Weights of a small image classifier.
Model: 1.48M parameters, arch shufflenet_v2, norm layernorm, activation relu, widths [160, 320, 640].
Data: trained on drawn human figures in many poses, 195000 training examples.
Rows from block 6 of a small image classifier, named by matrix and row number. Rows with one number belong to one channel. Each number is 50 + 12 x the weight over its row's rms, rounded and kept within 0 to 99. All counts start at 0.
After each channel's rows are labels from the 100 images, of 14976, where the channel reaches its highest value: "lies over" is the class under the peak. Only what is clearly more common there than usual is listed. The data: drawn human figures in many poses. In brackets: how many of the 100, against the usual share in percent.
# p10: first pointwise conv (model.blocks.6.p1.0.weight, 160x160x1x1), inputs 80-159
# p20: second pointwise conv (model.blocks.6.p2.0.weight, 160x160x1x1, transposed), outputs 80-159

p10.144:51 45 59 40 82 29 60 42 43 59 51 49 48 28 58 44 31 31 40 39 54 59 28 41 38 39 42 31 57 55 43 47 63 44 46 25 66 70 49 39 51 43 30 54 55 37 47 52 38 51 27 52 32 58 41 48 55 41 33 47 29 53 45 56 62 44 49 29 61 54 47 36 64 36 46 55 66 26 38 42
p20.144:33 64 59 61 58 47 40 54 53 40 46 42 25 41 49 32 44 31 50 50 53 62 44 63 43 47 47 50 56 45 55 71 34 56 36 61 41 51 32 63 56 52 32 43 36 56 45 79 46 57 46 41 49 47 56 50 37 56 56 32 31 40 53 61 36 38 51 44 37 48 33 34 52 43 55 55 57 54 75 47
lies over: head (33 vs 1)

p10.129:28 67 60 60 73 54 48 62 43 71 58 47 59 37 54 40 58 49 54 49 60 54 49 56 64 59 70 70 48 51 57 44 74 68 56 54 59 32 62 48 63 27 43 64 43 55 54 55 50 45 53 49 64 50 59 42 54 55 37 67 59 61 72 57 54 38 60 48 55 59 57 58 55 32 77 55 56 46 51 26
p20.129:43 53 46 64 53 55 57 48 59 55 39 49 67 66 52 47 53 69 58 32 50 52 50 42 70 31 57 79 48 53 42 66 43 58 59 57 57 51 57 65 79 65 43 59 65 59 43 49 56 72 37 28 50 46 32 52 37 50 56 41 56 54 52 57 35 48 53 81 53 59 67 30 31 48 64 41 58 36 38 47
lies over: foot (38 vs 0.4)

p10.104:37 68 51 65 62 73 41 58 59 55 63 52 54 54 57 64 60 61 74 44 49 64 75 34 61 70 61 62 58 62 44 41 58 57 36 48 59 35 69 56 40 36 57 56 71 77 56 43 50 45 50 49 74 56 61 45 42 33 53 72 58 31 74 62 50 48 62 43 45 59 56 69 50 50 61 52 52 45 28 42
p20.104:47 34 50 56 42 41 45 59 35 60 56 43 61 31 55 27 51 53 32 47 58 43 44 68 39 44 54 39 41 51 45 49 40 61 59 52 52 36 38 36 60 49 51 44 40 43 60 50 34 46 49 32 52 33 59 43 60 23 49 47 45 50 41 47 64 40 72 47 26 12 41 46 47 54 65 36 50 63 57 48
lies over: foot (29 vs 0.4)

p10.3:43 39 60 41 83 24 56 43 46 55 53 53 55 28 61 49 31 35 36 41 46 57 33 45 39 35 37 31 55 60 44 41 70 48 49 28 68 70 47 37 46 45 32 53 52 40 52 54 39 50 35 49 30 52 41 45 56 42 31 47 25 50 48 56 54 43 47 35 54 55 51 35 65 39 48 54 61 26 35 43
p20.3:36 63 51 71 54 54 45 53 54 35 48 52 27 46 54 47 46 36 44 50 62 52 36 72 47 55 54 60 36 60 51 56 47 51 43 57 37 51 50 51 41 48 34 53 46 63 55 75 46 46 52 34 41 51 59 43 28 71 44 32 26 41 54 60 52 36 73 51 40 56 44 36 51 46 48 63 48 47 71 58
lies over: head (27 vs 1); torso (27 vs 1.8)

p10.33:42 59 32 55 87 50 61 71 44 56 64 50 52 58 63 54 42 65 57 42 55 43 53 53 46 42 63 60 57 48 44 64 85 89 59 60 49 37 28 56 64 42 53 53 61 56 30 57 50 52 57 41 60 52 53 44 44 61 37 57 29 56 72 66 46 46 60 55 52 46 46 49 49 48 75 60 61 37 62 50
p20.33:48 72 49 44 27 49 50 70 43 31 68 59 32 57 40 49 44 28 50 61 61 52 41 58 36 68 51 55 41 37 51 59 57 66 33 57 62 58 34 56 49 38 48 56 34 56 58 60 56 27 48 46 45 44 56 60 43 56 54 67 45 66 50 52 63 57 37 53 43 52 39 61 67 63 49 55 44 54 51 59
lies over: foot (37 vs 0.4)

p10.31:34 62 46 69 75 59 61 56 60 48 79 42 68 40 78 52 37 57 60 49 48 56 81 55 36 57 59 53 64 54 39 53 69 56 55 57 72 33 60 53 56 47 49 51 47 75 49 41 44 43 51 46 52 47 49 27 43 57 45 46 38 30 95 62 60 53 68 53 60 54 52 37 50 65 84 56 57 60 45 46
p20.31:26 38 69 55 62 63 31 58 40 49 49 59 35 42 50 29 78 37 44 48 48 42 63 57 57 52 53 42 44 71 66 59 38 65 43 50 44 51 40 50 55 40 50 60 42 57 51 43 41 36 44 28 40 37 60 22 57 34 41 34 39 47 42 42 38 44 96 58 41 43 51 21 64 27 52 60 66 59 54 60
lies over: foot (52 vs 0.4)

p10.88:65 40 52 50 43 55 46 50 44 48 49 53 48 59 59 70 75 71 59 59 58 72 45 32 66 51 35 44 46 56 33 59 38 58 52 64 57 50 55 65 64 76 46 62 79 53 35 53 50 60 52 57 42 44 43 48 39 48 71 48 78 58 59 55 53 73 68 44 65 66 64 53 54 55 63 43 47 63 48 46
p20.88:53 49 23 47 48 49 37 28 45 26 49 54 55 33 51 57 64 50 58 49 54 32 58 59 39 67 71 48 53 49 61 39 56 45 57 62 62 43 58 38 42 53 69 34 55 63 60 34 70 56 55 66 36 68 44 52 40 46 72 69 51 50 46 55 60 60 53 41 75 48 35 41 55 66 53 54 46 66 28 45
lies over: head (47 vs 1)

p10.45:58 52 53 60 51 49 50 50 39 50 59 43 47 48 64 63 70 67 54 68 32 55 40 60 66 59 40 41 37 59 59 49 57 49 64 48 57 67 67 57 59 69 42 63 60 57 48 37 52 55 55 59 32 41 57 41 50 47 57 47 71 73 53 58 71 54 65 35 69 70 46 33 38 39 59 49 36 67 53 50
p20.45:56 53 33 28 35 42 34 38 43 35 48 58 49 33 60 66 51 50 50 50 42 40 70 44 33 59 52 33 45 48 43 29 67 45 68 49 71 34 54 54 31 52 63 58 55 53 53 34 68 49 67 68 51 52 55 69 41 63 65 55 51 52 53 34 61 57 31 54 62 77 34 63 52 61 47 35 59 57 34 41
lies over: head (76 vs 1)